{"model": "image super-resolution model", "dataset": "fractals drawn by 1,000 iterated function systems, in grey", "train_examples": 147500, "image_size": 32, "crop_scale_min": 0.8, "horizontal_flip": false, "translate": 0.06, "task": "super_resolution", "loss": "l1", "scale": 2, "arch": "unet", "norm": "batchnorm", "activation": "silu", "widths": [64, 128, 192], "blocks_per_level": 1, "block": "plain", "attention": false, "upsampling": "nearest_conv", "init": "torch_default", "optimizer": "muon", "muon_scale": "spectral", "lr": 0.028, "momentum": 0.95, "nesterov": true, "orthogonalizer": "newton_schulz_5", "adamw_lr_other_params": 0.002, "grad_clip": 3.0, "cautious_weight_decay": true, "steps": 27000, "batch_size": 256, "epochs": 46.9, "lr_schedule": "linear", "final_lr_fraction": 0.01, "warmup_steps": 810, "weight_decay": 0.001, "adamw_weight_decay_other_params": 0.01}
Rows from block 3, named by matrix and row number. Each number is 128 + 24 x the weight over its row's rms, rounded and kept within 0 to 255. All counts start at 0.
# conv: 3x3 conv (model.mid.1.conv.weight, 192x192x3x3), inputs 56-63, a 3x3 kernel for each
conv.5 [147 138 127 102 114 115 133 140 132 120 104 125 128 119 121 139 144 124 137 138 134 134 137 134 123 121 126 106 119 110 115 100 128 134 115 110 141 144 133 135 136 129 151 146 141 128 117 123 122 114 135 144 146 135 132 117 138 120 102 135 112 122 131 135 132 130 124  59 125 131 123 141]
conv.6 [130 115 141 125 101 113 124 111 127 120 110 109 130 139 124 148 148 129 122 144 143 151 146 127 106 128 124 118 126 143 101 141 160 125 158 132 117 123 146 107  85 115 117 105 129 102  97 143 112  89 103 111 137 135 141 118 124 134 116 123 133 120 122 147 122 105  77  68 114 114  72 146]
conv.7 [ 96 107 138 105 109 146 153 138 166 143 131 123 126 116 136 146 143 135 113 147 122 168 171 105 117 133 122 108  73 103 105  37 106 127 140 113 144 111 111 123 116 138 134 119 102 110 145 128 129 145 138 102 126 105 117 123 119 115 148 151 115 141 145  75 121 125 128 134 132 132 120 119]
conv.8 [145 161 157 139 131 152 150 151 154 109 127 115 119 131 129 112 133 140 119 127 103 147 147 119 126 148 118 106 132 119 161  97 129 167 155 129 113 142 148 125 142 105 131 138 154 145 145 153 143 125 122 161 146 173 168 164 129 144 145 135 141 150 132 125 107 144 129 146 130 139 135 141]
conv.9 [129 113  94 112  67 100 144 102 109 148 171 124 159 146 127 137 112 162 117 124 121 124 136 101 121 143 130 104 155 105 118 215 141 124 161 125 114 150 126  82 126 138 124 144 107 114 133 146 148 151 148 103 111  86 124 118 126 130 137 134 141 140 135 149 122 110 141 174 101  66 134 151]
conv.10 [156 136 171 104  94 156 130 152 159 119 155 122 142 159 141 113 134 151 133 145 121 134 140 118 137 113 131 105 113 137 118 103  94 104 127 109 101  76  76 112 130 110 105 103 100  87  40  81  98  74 103 145 165 149 184 170 171 153 118 140 131 140 166  74 119 117  97  86 117  37  57  66]
conv.11 [122 118 130 104 151 120 125 142 133 130 178 114 120 135 109 117 141 143 132 126 141 126  92 138 131 131 135 148  89 112 116 115 113 137 133 128 143 110 119 159 155 123 133 115 121 122  97 157 149  74  87 130 121 128 127 133 143 125 131 117 120 130 117 126  90 108 108 108 111 132  83 120]
conv.12 [123 150 157 113 132 136 167 152 143 143 142 143 143 146 146 138 136 143 112 136 120 111 159 144 130 120 177 111 119 119 133 152 124 113 122 124  99 117 135 102 135 151 114 163 158 117 118 126 129 107  94 122 135 137 152 130 128 173 159 144 186 159 160 129 124 136 142 119 118 140 126 113]
conv.13 [120 119 107 139  99  95 145 118 140 131 122 128 134 164 128 145 152 135 146 116 148 150 224 162 114 119 137 125 158  97 151 181 100 113 126  79 109 146 109 102 109  89 131 130 136 127 131 148 125 104 129 140 152 148 126 151 118 114 126  96 105 133 107 125 156 133 107 118 111 108 128 170]
conv.14 [ 64  99 124 178 153 144  95 104 105 125 137 119 137 135 115 140 125 144 124 148 158 113 110  54  88 100  87 132 141 116 132 148  99 128 149 132  84  93 113 140 153 129 108 141 124 120 126 135 101 103 129 130 135 130 147 150 163  68  84 110 130 153 125 134 109 128 124 109 138 152 151 133]
conv.15 [122 135 134 162 135 140 161 130 169 124 140 129 115 123 146 125 123 117 120 128 142  97  92 109 118 139 127 117 126 116 116 141 127 111 108  89  84  90 115 114 165 149  93 132 149 102 122 102 101 119 101  80 144  98 159 139 102 158 165 144 144 156 171 129  93 114 111 132 136 111  95  85]
conv.16 [121 121 144  98 112 119 144 136 152 109 137 134 143 161 148 108 132 127 144 211 150 133 107 144 118 151 143 129 129 110 125 131 113 117 107 136 118 103 105 125 106  93 144 107 106 128  88 105  90  91 104 128 114 157 137 155 122 142 156 102 125 140 132 116 111 117  94 136 100  92 108 118]
conv.17 [111 142 132 127 117 148 141 133 156 113 155 137 134 119 151 129  54 116 114 121 122 106 114 110 119 106 107 112 117  91 138 169 112 114 138  99 162 143 115 129 137 118 126 125  97 103  73 107 135 125 129 129 148 114 136 122 210  95 114 138 112 122 130 129 124 121 104 111 122 111 140 131]
conv.18 [132 141 134 126 124 142 134 128 126 140 129  93 142 101 111 115 129 119 145 140 107 118 139 103 128 116 126 134 144 105 133  71 127 108 125 124  83 110  89 141 135 112 165 119 135  77  94  99 128 118 117 146 128 135 116 120 103 120 158 129 142 150 135 148 139 112 146  98 102 141 139 141]
conv.19 [119 138 186 106  97 165 124 124 169 117 132 127 147 162 124 131 139 129 125 131 104 153 126 111 113 132 104 107 117 110 103  95  96 113  95  84 146 130 102 117 170 106 109 147  78  93 100  89  97 177 149  79 111  72 164 187 161 130 127 113  79 121 141 139 108 125 196 143 105 240 192 160]
conv.20 [121 113 118 128 112 104 137 144 151 128 106 128 123 118 137 124 125 123 107 143 114  64  97 120 119 119 129 148 131 142 230 160 208 132 144 120  75  98 102 114  93 111 132 124 119 119 147 151 137 134 146 162 116 137 116 134 149 114 124 147 131 166 157 122  88 138 104 113 158 131 141 136]
conv.21 [118 127 134 142 136 136 122 116 133 146 169 148 155 146 142 152 154 146 135 122 136 135 108 127 132 104 130 123 122 125 128 123 126 115 134 112 100 104 113 126 120 123 142 160 159 126 130 133 124 112 125 122 124 137 143 150 125 125 145 131 159 166 131 123 126 118 114 116 114 129 127 121]
conv.22 [102 117 160 100 119 143 117 133 114 127 141  94 128 149 120 114  96 134 132 113  92 130 121 107  89  95 151 101 106 105  97  90  88 122 114  97  98  79 108 109 145 132 114  90 102 119 162 127 130 139 129 141 133 113 117  67 107 143 136 104 167 104 125 121 131 116 116 134 132 131 127 130]
conv.23 [100  88 104 137 135 161 118 126 110 131 119 126 132  91 146 135 103 146 162 149 146 146 130 125 145 140 152  92 144 118 119 151 198 136 119 133 128 113  97 140 123  85 107 117 106 175 146 130 166 108 140 128 130 136 151 142 108 167 140 117 161 144 135 101 139 180 131 168 161 126 128 111]
conv.24 [114 126 110  94 121 134 135 147 120 137 136 144 140 122 142 135 120 110 109 119 147 201 153 204  80 122 123 110 106 127  98 114 117  94 109 121 146 128 151 129 136 136 120 131 162 106 126 122 113 106 110 122 126 116 131  98 100 127 118 150 132 123 104 132 137 121 142 115 124 139 113 114]
conv.25 [137 124 104 129 132 119 105 116 121 133 131 128 152 138 145 143 129 112 130 115 121 131 126 113 129 100 120 130 111 155 126 157 115 122  69 143 120 143 154 106 126 148 105 142 126 121 118 126 162 140 141 113 130 130 153 126 127 134 161 100 138 142 136 123 117 127 121 137 120 138 122 127]
conv.26 [134 132 125 164 108 137 145 140 144 125 160 125 145 120 115 132 142 116 125 113 110 143 220  88 134 120 117 145 173 164 162 111  89 173 128 134 134 140 133 126 133 135 136 139 137 115 138 133 134 154 137 107 123 113 145 124 113 156 155 143 136 161 149 126 124 111 139 113 136 129 130 124]
conv.27 [136 111 103 155  98 129 128 141 137 109 117 134 114 116 130 112 131 140 128 123 115 117 160 161 121 125 108 105 115 116 121 124 143 116 136 122  71 102 130 102 118 133  88  96 130 120 118 125 132 122 155 106 110 141 142 122 103 135 116 117 153 131 126 118 130 121 149 134 101 116 131 135]
conv.28 [121 114 114 128 119 117 127 133 141 143 125 149 131 112  96 130 138 146 130 127 121 109 136 126 130 161 125 171 161 152 122 185 147 117  95 148 146 141 135 116 142 132  99 116 117 117 117 143 131 112 123 145 132 136 120  97 123 143 138 132 135 138 126 152 117 122 137 114 126 158 138 131]
conv.29 [131 129 128 134 105 141 129 131 139 121 141 128 143 142 133 157 129 134 133 141 132 127 130 132 117 112 119 128 127 115 130 144 125 131 134 102 134 135 113 143 113 128 145 140 141 130 139 126 123 116 124 137 113 135 118 136 134 117 120 137 108 133 117 132 114 128 118 145 130 149 123 119]
conv.30 [123 105 108 152 131 174 174 143 141 116 124 144 129 133 137 126 128 113  85  96 114 115 142  86 105 124  82 135 132 147 116  96 106 134 123 116 149 125 131 112 154 129 128 136 133 128 130 137 113 145 132 105 130 123  99 137  89 121 112 113 125 139 144 131 117 131 134 148 123 118 141  98]
conv.31 [102 112 102  89 131 170  62  88  70 130 157 170 145 152 184 119 138 162 136 145 182 113 169 140 150 146 172 132 129 122 133 102 119 135 114 110  77 108 105 111 126 111  81 138 117 124 134 119 138 142 127 115 110 108 210 206 233 176 111 160 179 128 223 113 145 137 110 131 127 136 145 117]
conv.32 [ 88 137 113 117 133 150 134 124 140 116 113 130 113 120 158 111 113 110 159 162 148 113 112 148 142 140 127 118 114 104 110 119 136 115 105 148 126 125 144 126 102 113 123 117  96 121 120 128 122 117 153 142  99 103 118  95 128 115 128 111 132 120 106 139 136 110 139  99 115  98 101 125]
conv.33 [ 87 135 144 101 107 103 118 114 141 120 134 131 112  91 155 103 129 136 121  99 135 143 122 128 119  88 124 143 125 110 140 123 122 137 121 118 109 142 127 130 155 112 163 136  81 112 121 126 128 131 154 148 146 118  84 106 167 118 128 149 110 109 105 128 127 125 117 135 123 129 110 127]
conv.34 [138 130 120 138 148 145 130 125 156 122 123 135 107 138 140 112 156 146 139 122 135 121 154 159  88 100 103 120  76 136  91 116 138  90  77 100 112 121 131 142 148 122 133 139 140 100 117  80 155 160 104 132 128  79  94 108 126 131 148 133 125 114  94 100 122 163 118  82 167  81 119 100]
conv.35 [140 136 131  99  72 107 124 125 134 126 128 133 150 111 124 132 126 127 145 123 124 144 178 127 145 148 129 141 169 105 100  66 143 128 204  89 114  98 105 127 118 129  97 139 167 159 149 149 105 122 142  99 104 156 152 131 108 146 138 139 128 123 130 131 138 153 141  81 149 134 130 143]
conv.36 [133 116 116 151 106 134 124 117 114 146 125 140 130  94  83 108 137 129 126 135 136 139  80 135 104 144 161 140 158 133 132 119 143 101 142 103 172 147 135 125 146 116 131 134 123 111 174 165  81  65 103 197 116  86 127 120 107 109 119  82 128 131  88 207 138 132 189 101  76 147 137 121]
conv.37 [115 120 137 130 120 126 123 125 118 137 140 108 143 104 132 138 112 106 147 145 144 144 173 129 155 122 138 119 124 105 130 178 108 126 120 104 114 113 111 102 117 116 144 150 142 125 122 124 125 134 126 113 111 143 101 115 127 115 118 115  96 116  99 140 130 130 120 159 148 142 133 139]
conv.38 [156 128 133 128 124 128  55 110  71 120 155 134 137 136 134 109 147 158 138 148 151 102 117 129 149 125 139 114 119 106 128 127 117 121 113 101 155 143 147 111 135 177  62  96 124 130 123 109 132 124 132 149 155 140 150 129  99 120 128 115 118 148 161 115 128 118 129 155 138 123 151 111]
conv.39 [135 107 109 110  97  99 152 118  94 128 103 109 128 114  51 121 123 134  89 117 144 136 185 174  95 124 124 117 166 154 114 177 134 121 152 129 125 125 128 112 162 140 132 115 131 123 153 205 119  96 103 221 188 158 101 133 110  92 121  91 129 114 115 165 117 133 139 121 129 160 179 153]
conv.40 [112 129 131 135 137 135 111  96 119 135 108 138 126  77  80 109 123 109 133 130 111 128 148 102 135 133 111 112 113 128 105 147 161 114 100 102 140 108 130 139 173 133 135 110  75 161  92 166  95 160 165 155 205 206 117  79 104 105 155 140 116 146 157 173 107 117 153  78 120 104  43  93]
conv.41 [158 168 150 171 138 147 144 165 152 111 104 131 129 118 143 142 166 156 114 131 129  70  93 102  90 112 114 119 106  92 108  97 115 134 133 119 129 125 130 135 101 146 121 167 129 105 138 139 110  39 120 131  95 127 126 112 116 115 143 113 116 102 107 138 116 121  90  97 105 108 126 111]
conv.42 [141 138 121 134 115  99 126 132 134 123  84  96 147 125 138 130 122 134 126 102 141 166 248 140 107  95 137 110 127 129 112 134 110 111 125 101 113 103 147 133  98 122 147 141 141 126  98 169 124 107  66 111 120  99 139 117 121 142 109 127 132 101 136 156 169 113 101  61 105  81 135 158]
conv.43 [ 53 108 123  66 137 134  90 109 159 151 166 114 154 168  99 110 106 103 128 123 188 115 134 151 121 131  96 109 105 129 148 127 108 104  93 111 169 127 137 132 146 160 140 151 114 114 126 140  91  97 131 107  98 107 155 116 142 144 107 142 136 125 112 111 100  97 124 142 110 129 130 104]
conv.44 [ 86  88  88  98  95 129 186 135 106 144 138 129 138 134 110 150 135 104 137 104  93 139 156 132 139 106  89 121 139 120 134 143 141 109 134 129 252 155 166  87 135 132 151 164 115 140 130 137 135 121 133 123 128 142  37  58 121 113 142 160  91 144 177 132 129 118 138 119 136 145 134 132]
conv.45 [ 91 136 135 120  98 118 179 159 135 125 150 119 134 120  96 129 153 114 113 129  99 146 148  87 126 136 114 136 144 145 124  99 124 121 122 129 122 122 121 130 117 148 112  98 137 120 142 139 171  51 131 131 138 116 150 111 120 141 125 138 121 129 159 135 123 153 129  91 135  94 125 127]
conv.46 [142 134 124 111 136 150 102 130 154 133 111 139 122 103 115  92  93 114 113 111  91 122 102 141 149 102 137 126 137 113 122 185 113 140 139 161 102 142 102  92 118 129  59 128 117 103  91 129 107 139 103 148 109 124 119 108  83 137 130 105 177 148 158 151 149 133  99  95 118 111  90 143]
conv.47 [118 127 113 158 113 107 122 133 136 131  95 126 116  95 110 128 131 133 146 155 150 182 148 162 112 161 136 166 158 120 108 162 116 114 221 180 106 107  89 126 129 145  90 104 119 122 138 123 113 136 145 138 130 114 154 123 131 149 125 135 160 139 166 121 165 151 137 166 145 132 132 122]
conv.48 [178 124  98 119 115  92 127 119 153 107 114 127 104 158 137  80 129 143 126 144 132  93 101 100 114 122 131 114 118 104 145 116 103 137 135 131 142 134 135 125 125 113  90 126 127 123 134 159 129 124 126 128 161 130 109  76 107 160 134 115 122 125  77 131 126 131 139 120 113 163 133 133]
conv.49 [123 128 118 157 118 113 118 131 153 129 153 128 141 119 127 140 115 155 119 130 125 112 116 128 126 135 144 136 116 123 114 138 106 133  97 118 124 137 132 130 115 151 112 154 110 120 141 114 104  91 140 156  96 121 120 129 126 134 107 128 114 106 137 137 112 114  76 104 110 133 104 124]
conv.50 [136 124 152 148 132 121 129 153 135 127 141 132 125 114 125 129 107 135 128 120 119  97 158 114 114 114 111 123 124 127 114 118 128 137 142 143 154 112  95 152 103 152 148 129  96 132 125 158 117 128 137 122 145 124 127 105 131 147 118 139 145 131 117 136  91 101 124  89 150 137 101 133]
conv.51 [189 165 159  43  48  70 117 127 127 114 137 118 150 158 122 124 127 124  92 112 112 138 206 108 133 120 104 122 143 129 124 110 145 150 184 136 125 130 133 125  78 117 148 141 170 123 182 138  97  78 108 145 124 113 133 138 137 158 125 166 141  97 131 106 158 108 154  97 136 117  94 128]
conv.52 [138 148 137 122  97 119 108 105  84 130 118 117 139 137  94 152 148 143 102  91 114 145 161 118 118 105 105 104  94 123  97 111 120 115 139 120 129 148 111 119 150 145 128 106 108 168 207 130 164 192 142  92 130 153 131  85 129 121  68  59 126  77 126 128 151 126 107 117 144 150 159 146]
conv.53 [159 153 150 193 154  98 156 134 141 123 131 112 119  88 117 145 117 108 127 128 153 112 101 142 116 117 136 111 145 116  74 180 106 105 161 106 125 110 142 144 157 137 144 119 104 121 118 127 117  57  76 169 113 129 116 104 108 120 143 102  96 112 118 125 137 149  95 108 116 116 135 163]
conv.54 [104 111 110 114 137 127 149 134 120 109 110 102 126 106  77 106  81 100 118 132 149 117 111 138 110 114  99 136 101 123 134 120 129 116 134 128 127 128 161  83 144 129 101 125 134 145 185 179 119 104 147 145 100 145 113  92 116 116 110 120 129 127 127 153 127 150 135 129 141 111 143 130]
conv.55 [116 124 122 128 134 142 155 143 140 135 114 148 125 122  96 137 145 100 132 111 125 139 163 156 126 138 149 125 146 122 135 115 134 128 138 114  88 105 128 133 107 119 106 115 123 114 136 110 164 162  95 105  69  67 163 123 145 138 151 154 117 120 127 128 104  86 146  71 121 162 163 154]
conv.56 [116 112 131  65 123 131 162 136 145 148 163 129 119  94 109  99 136 113 111 128 115 130 150 104 150 131 139 121 142 128 138 126 111 142 132 122 144 143 123 144 172 133 107 109  95  89  67 134 161 165 132 124 165 131 128 103 127 146 117 129 155 125 137 100 124 112 117 131 143  97 133 120]
conv.57 [125 156 133 115 111 115 174 122 102 121 130  98 148 161  96 150 144 157 127  69 105 129 105  91 128 162  85 132 129 115 144 144 145 135 120 124 134 141 137 134 108 129 142  92 123  95 132 146 121 129 123 149 147 133  80  77  64 105 124 143 116 121 143 138 140 110 134 107 112  95 120 139]
conv.58 [137 166 164  87 118  97 121 116 126 145 152 148 134 131 125 109 116 138 132 177 150 126 158 146 108 144 145 139 131 108 124 121 116 121 119 106 110 130 124 136 132 152 109 128 158 145 153 104 109 111 119 120  81 100 127 139 205 119 124 163 128 109 146 146 130 171 145  96 173 164 134 112]
conv.59 [139 131 127 103 152 150 139 125 144 134 120 104 143 166 102 111 138 104 119 128 127 139 130 153 120 123 118 121 129 129 117  85  82 109 134 113 103 129  76 115 111 115 120 137 117 121 129 129  99  76 137 121 128 156 155 115 117 131 102 166 152  81 129 145  97 144 104 111 115 143 107 103]
conv.60 [ 78 174 137 154 145 135 142 146 164 135 132 128 124 132 138  97 120  94 105  95 101  92 127 118  86 124 174  95  85 108 117 106 103 114 116 112 107 124 149 156 128 145 148 129 150 109 106 115 119 137  92  99 123 131 134 143 166 134 152 150 167 163 193  96 134 104 101 102 132 143 137 120]
conv.61 [105  98 106 118  95 117 105 122  89 130 148 143 146 150 127 154 152 150 142 129 128 110 103 145 130 140 121 141 178 137 121 140 127 129 136 133 124 111 118 137 125 126 133 117  92 125 133 135 137 103 133 152 128 136 130 133 150 121 110 127 140 116 120 140 124 166 131 120 124 133 121 140]
conv.62 [135 147 182 123 124 129 131 122 173 123 132 106 133 148 116 124 128 124 126 128 114 134 109 110 127 105 108 136 149 101 173 173 131 141 141  94  93  75  64 122 128 145 157 141 127 131 134 111 104  99 107 159 133 121 132 128 124 128 121 156 137 131 151 148 137 142 139 109 129 133 119 130]
conv.63 [106 140 127  74 115 118  57 108 136 143 127 127 167 164 131 141 138 132 129 111 114 162 176 135 153 172 138 125 112  98 112 122 103 109 116 111 128 130 126  83 123 120 107 146 149 113 133 126 124 113 105 137 127 120 143 139 157 161 131 152 137 125 148 144 128 136 123 118 133 124 132 121]
conv.64 [108 117 127 148 132 151 131 124 133 123 129 173 124 155  85 133 120 145 142 168 109 105  80 142 124 115 124 118 148 136 112  79 147 120 110 104 156 158 135 115 132 149 113 158 131 107  99 111 136 124 158 127 127 127 124  98  97 117 101 109 137 123  81 126 121 109 110 146 134 108 138  96]
conv.65 [112 132 157 136 124 105 131 169 140 148 131 115 135 149 126 168 139 126 137 145 112 106 137 139 100 138 156 101 126 145 106 123 116 116 111  92 147  99 132 138 125 141 162 127 105  85 116 120 124  70  91 149 151 108  63 101  72 105 112  83  78 113  59 178 137  93 149 110 102 152 145 117]
conv.66 [135 132 100 172 130 111 128 157 117 139 150 134 118 133 164 144 151 118 128 118 109 149 129 134 120 182 118 120 144 124 107 108 134  98 107 120 184 123 148 163  70 158 188  91 137  81 124 129  83 102 144 117 119 106 133 147 129 123 128 157  85  81 104 141 131  98 121 127 119 117  94 124]
conv.67 [177 155 148 152 147 138 170 133 131 119 144 113 155 139 129 123 150 122 112 142 140 136  74 120 142 150 127 103 139 110 118 137 133 129 147 101 132 116 122 138 122 124 167 132  74  93  93 102 109  78 125 136  75 114 154 157 137 161 143 128 119 128 142 123 116 129 105 153 105 113 145 100]
conv.68 [114 108 132 120 119 129 140 139 149 143 138 131 113  85 139 110 151 129  98 118 129 153 134 104 134 102 143 107  99  99 110 167 154 128 148 151 130 136 126 119 108 101 140 165 111 115 142 141 108  60 127 119 113 161 115 162 141 120 162 145  99 120 142 132 127 110 130 117 125 129 102 136]
conv.69 [138 132 124 133 146 125 128 112 126 133 137 138 166  99 132 134 148 145 128 129 129 122 148 110 129 126 118 112 121 127  97 125 116 102 126 128 140 156 118 114 165 117 146 142 120 115 144 129  86 120 130 133  85 133 138 129 129 113 150 117 154 115 126 125 119 110 102 130 121 109  97 146]
conv.70 [136 135 120 161 148 186 123 149 106 149 119  97 128  72 129 129 131 145 127 119 107 128 107 133 126 160 128 120  99  97 121  98  98 112  88  94 160 110 142 163 150 153 180 113 136 137  85 141  96 128 162 168 136 153 109 166 131 130 168 147  80 104  83 136 133 114 126 144 119  96 112 126]
conv.71 [108 134 133 100 137 106 111 107 115 109 137 121 138 167 131 146 147 120 116 121 136 141 131 164 121 127 152 135 105 133 133  76 132 152 138 123 109 124  99 110  84  82  99 110 123 138 147 126 108 119 140 144 100 157 135 123 116 112 102 106 129 148 125 120 139 123 112  87 134 118 120 126]
conv.72 [118 101 128 112 128 123 144 131 164 130 160 154 106 114 141 126 115 141 140 114 140  88  90 105  98  98 107 103 147 147  94 192 232 141 152 211 147 164 139 155 160 131 142 149 128  71  76 123  80  89  90 106 109  91 118  60  97 134 137 119 125  95 139 164 126  77 167 124 106 113 117 136]
conv.73 [156 155 158 144 126 153 141 145 131 132  79 116 110 130 135 114 135 137 129 106 141 132 123 108 106 127 114 111 127 126 112 132 106 111  80 107 159 151 177 151 143 106 143 105 137 126 148 127 122  98 117 137 131 139  38 137  71 106 152 121 133 151 111 105 119 114 114 119 125 119 132 126]
conv.74 [126 139 106 131 122 122 145 133 150 108 142 128 123 118 130 132 131 163 109 134 150 125 121 140 134 113 142 118 130 130 115 171 153 141 183 148 130 135 100 129 130 127 131 137 133 116 133 126 141  85 121 128 105 140 124 138 136 133 143 132 110 122 132 131 101 113 110 161 119 126 133 120]
conv.75 [ 92 113 104 116 128 107 121 121  79 131 120 121 146  97 120 124 128 111 137 148 111 104  88 142 156 145 142 104 166 144 116 226 126 112  89 134 121 119 116 138 163 115 112 109 109 131 150 134 148 170 109 146 107 109  91 131 129 107 140 122  88 123  94 115 146 164 120 153 122 125  98 113]
conv.76 [141 146 132  76 128 131 122 134 118 142  95 115 154 112 114 137 128 101 101 115 104 162 123 130 169 161  99 108  98 131 126 124 121 129 107  92 133 120 125 111 140 109 113 148 107 119  74  89 122 171 133 138 168 132 105 112 119 126 139 129 128 147 124 160 148 130 170 118 146 159 128 181]
conv.77 [100 128 134  83 101  95 154 167 134 130 169 156  70 135 149 131 159 155 130 128 161 188 189 186  73 101 115 110 141 112 127 140 106 152 140 121 131 118 111 134 124 138 134 107 128 127 132 148 116 116 138 132 136 139  97 154 114  95 144 144 113  91  86 117 133 132 130 128 130 140 131 130]
conv.78 [139 125 107 141  86 102 106  99 116 130 106 121 152 135 158 131 144 113 146 142 144 131 156 160 147 143 165 136 129 142 142 142 157 140 140 155 104 127 136 118 102 106 138 102 121 105 157 129 141 150 130 135 126  94 150 120 104 108 136 135 128 126 148 140 151 129 138  86 126 105 100 152]
conv.79 [129 142 142 181 151 158 159 128 152 119 120 130 148 108 118 114  81  89 101 143 120 104 100 122 142 110 124 106  82 133  95  87  89 108 139 118 121 128 121 115 120 114 150 164 140  87 138 125  70  92 121 113  71 101 128 129 134 114 129 129  92 141 115 148  74 111 144  58 103 147 163 139]
conv.80 [134 104 112 114  87 123 125 114 129 132 130 120 127 136 136 117 142 117 123 117 127 121 243 115 113 126 126 134 120 135 132 100 142 136 181 137 148 125 111 153 164 138 120  89  99 145 131 124  86  86 137 109 158 189 161 126 142 124 115 145 140 124 119 155 126 170 141  77 145 110 141 134]
conv.81 [193 163 166 221 119 124 181 148 131 103 124 123 145 128 105 145 151 147 136 105 105 128 106 102 129  92  90 122 124 135  93 122 102 133 124 109 162 131 125 199 105 120 192 139 115 150 134 137 110 109 103  99 123 115  72 135 135  70 122 167  82  88 145 114 128 111 109 132 135 121 118 133]
conv.82 [141 126 114  87 127  82 102  87  82 134 127 145 117 149 152 126 130 163 121 152 123 117 173 132 120 157 110 120 128 114  98 101  93  97 120 103 159 119 149 118  66 144 151 102 168 116 125 158 122  87 125 161  85  98 126 146 134 155 141 127 132 141 138 125 114 127 130 135 132  94 133 127]
conv.83 [116 109 113  81  68 113 144 115 113 120 149 140 156 113 173 141 162 156  97 103 125 219 158 167 142  86 124 158 154 137 139 169 147 113  93 117 116 126 107 113 136 137 128 127  72  99  98 142 127 100 154 165 112 127 136 116 115 140 113 126 103 100 120 136 119 108 196 134 117 140 134 119]
conv.84 [143 145 108 145 139 134 110 138 160  96 106 111 102 135 144 121 137 122 150 136 125  94 126 139 147 164 134 147  78 110 127  98 116 137 175 130 115 102 108 120 117 126 100 133 123 140 153 147 128 126 145 138 127  97 108  98 137 133 123 121 157 125 133 134 102 135 128 114 147 127 113 114]
conv.85 [111  89 117 129 135 136 120 117 109 130 126 140 129 136 140 126 137 127 120 139 142 142 138 150 125 115 137 125 138 129 139 163 125 121 137 149 128 105 125 122 126 131 122 118 117 140 153 151 113  95 117 144 135 120 113 110 122 125 125 121 125 128 111 152 126 128 121 124 136 131 110 149]
conv.86 [161 155 139 152 148 157 168 155 160 113 128 164 141 134 143 120 138 148 130 108 125 128 111 133 125 106 130 120 125 115 122 130 120 117 124 118 154 122  96 132 142 109  91 102  65 130 111 133 131 131 112 123 132 122 139 156 169 140 134 129 142 126 152 125 112 140 129 114 127 132 122 128]
conv.87 [107 141 156 178  80 167  73  92 145 131 117 128 122 126 111 119 151 122 132  92 113 103 147 134 131 149 134 104 130 113 113 116 103 136 131 104 133  84 150 165  98 111 166 128 118 107 128 117 105  82 126 107 117 124  77 133 147 122  97 137 128 106 176  93 120 130 131 151 110 147 138 118]
conv.88 [102 113 132 125 150 149 129 170 147 149 124 126 168 131 101 129 127 121 161 189 127  92  65 130 105 126 110 105 129 102 116 109 130 113 128 136 105 126  95 127 133 115 125 165 111 121 150 158  96 124 114 141 168 154 127 106 128 145 134 128 179 170 140 125  71  89 125 115 111 117 143 155]
conv.89 [138 126 129 140 149 134 138 130 132 154 135 131 145  97 153 129 142 142 120 157 120 110 119 124 130 126 125 123 105  96 101 131  92 130 122 133 144 103 134 142 114 133 127 151 117 120 130 129 133  52 134 118 136 127 132 150 130 151  81 134 127 126 150 118 100 129 121 132 122 138 107 155]
conv.90 [144 139 159 137 138 140 139 126 157 127 143 141 132 129 150 154 124 150 135 136 108 125 150 120 115 123 106 104 106  99 109 142 148 110 120 110 123 134 136 112 122 126 138 150 142 102 127 115 116  98 119  91 130 123 157 149 124 145 171 112 157 153 136 100 126 126 118 139 139 131 132 140]
conv.91 [186 144 155  88 149 176 137 150 172 116 150 130 122 123 169 143 111 132 143 127 126 203 135 133 132 138 142 121 124 131 102 109  99 129 109 167  75  99 113 117 136 127 108 119 136 138 135 101 144 128 132 114  94  98 112 122 120 134 123 107 144 118 110 135 129 120 114 135 133 112 102 113]
conv.92 [156 106 111  60 119 123 153 138 147 115 145 137 140 120 125 139  82 100 113 110 119 146 159 129 160 119 120 135 130 111 115 124 139 117 143 134 171 111 171  93 122 140  94 141  97 138 143 113 136 131 128 136 114 144 100 141 102 131  93 153 105 107  99 126 142 129 116 134 146 131 132 129]
conv.93 [142 141 113  91 128 159 156 143 128 126 116 107 131 145 151 153 137 163 140 124 106  86  99 144 120 158 127 135 149 140 130 187 131 136 137 119 135 113 133 120 118 115 117 119 129 212 176 131 159  90 115  81   0  14 104  93 110 106 139 148  94 118 108  47  89 107  26  95 106  94 180 226]
conv.94 [ 96 119  86 107 127 106 135 140 158 116 105 100 118 101  63 135 103  93 130 142 126 106 146 140 130 145 151 124 144 148 116 147  86 107 132 124 113 134 127 141 153 128 106 143 107 114  94 108 140 127 114 145 150  85 112 110 140 126 144 116  86 142 164 128  81 151  95 129 124 140 106 125]
conv.95 [108 114 123 116 112 116 125  94 136 143 132 142 148 146 152 148 120 115 146 118 117 147 194 148 131 138 119 128 156 145 125 134 203 122 111 128 114  95 131 119 112 170 110 129 143 108 124 156 112 114 130 100 143 123 145  94 118 128 144 135 152 160 163 136 141 107 149  79 125 113 116 132]
conv.96 [131 131 144 131 100 119 120  98 113 138 116 149 130 113 113 116 106 130 121 127 131 133 141 130 115 132 144 130 110 132  81 114 178 128 130 111 147 124 137 129 110 137 139 142 139 126 125 108 114 125 120 122 147  92 124 113 132 114 101 121 134 112 130 137 116 117 124 109 105 117 123 121]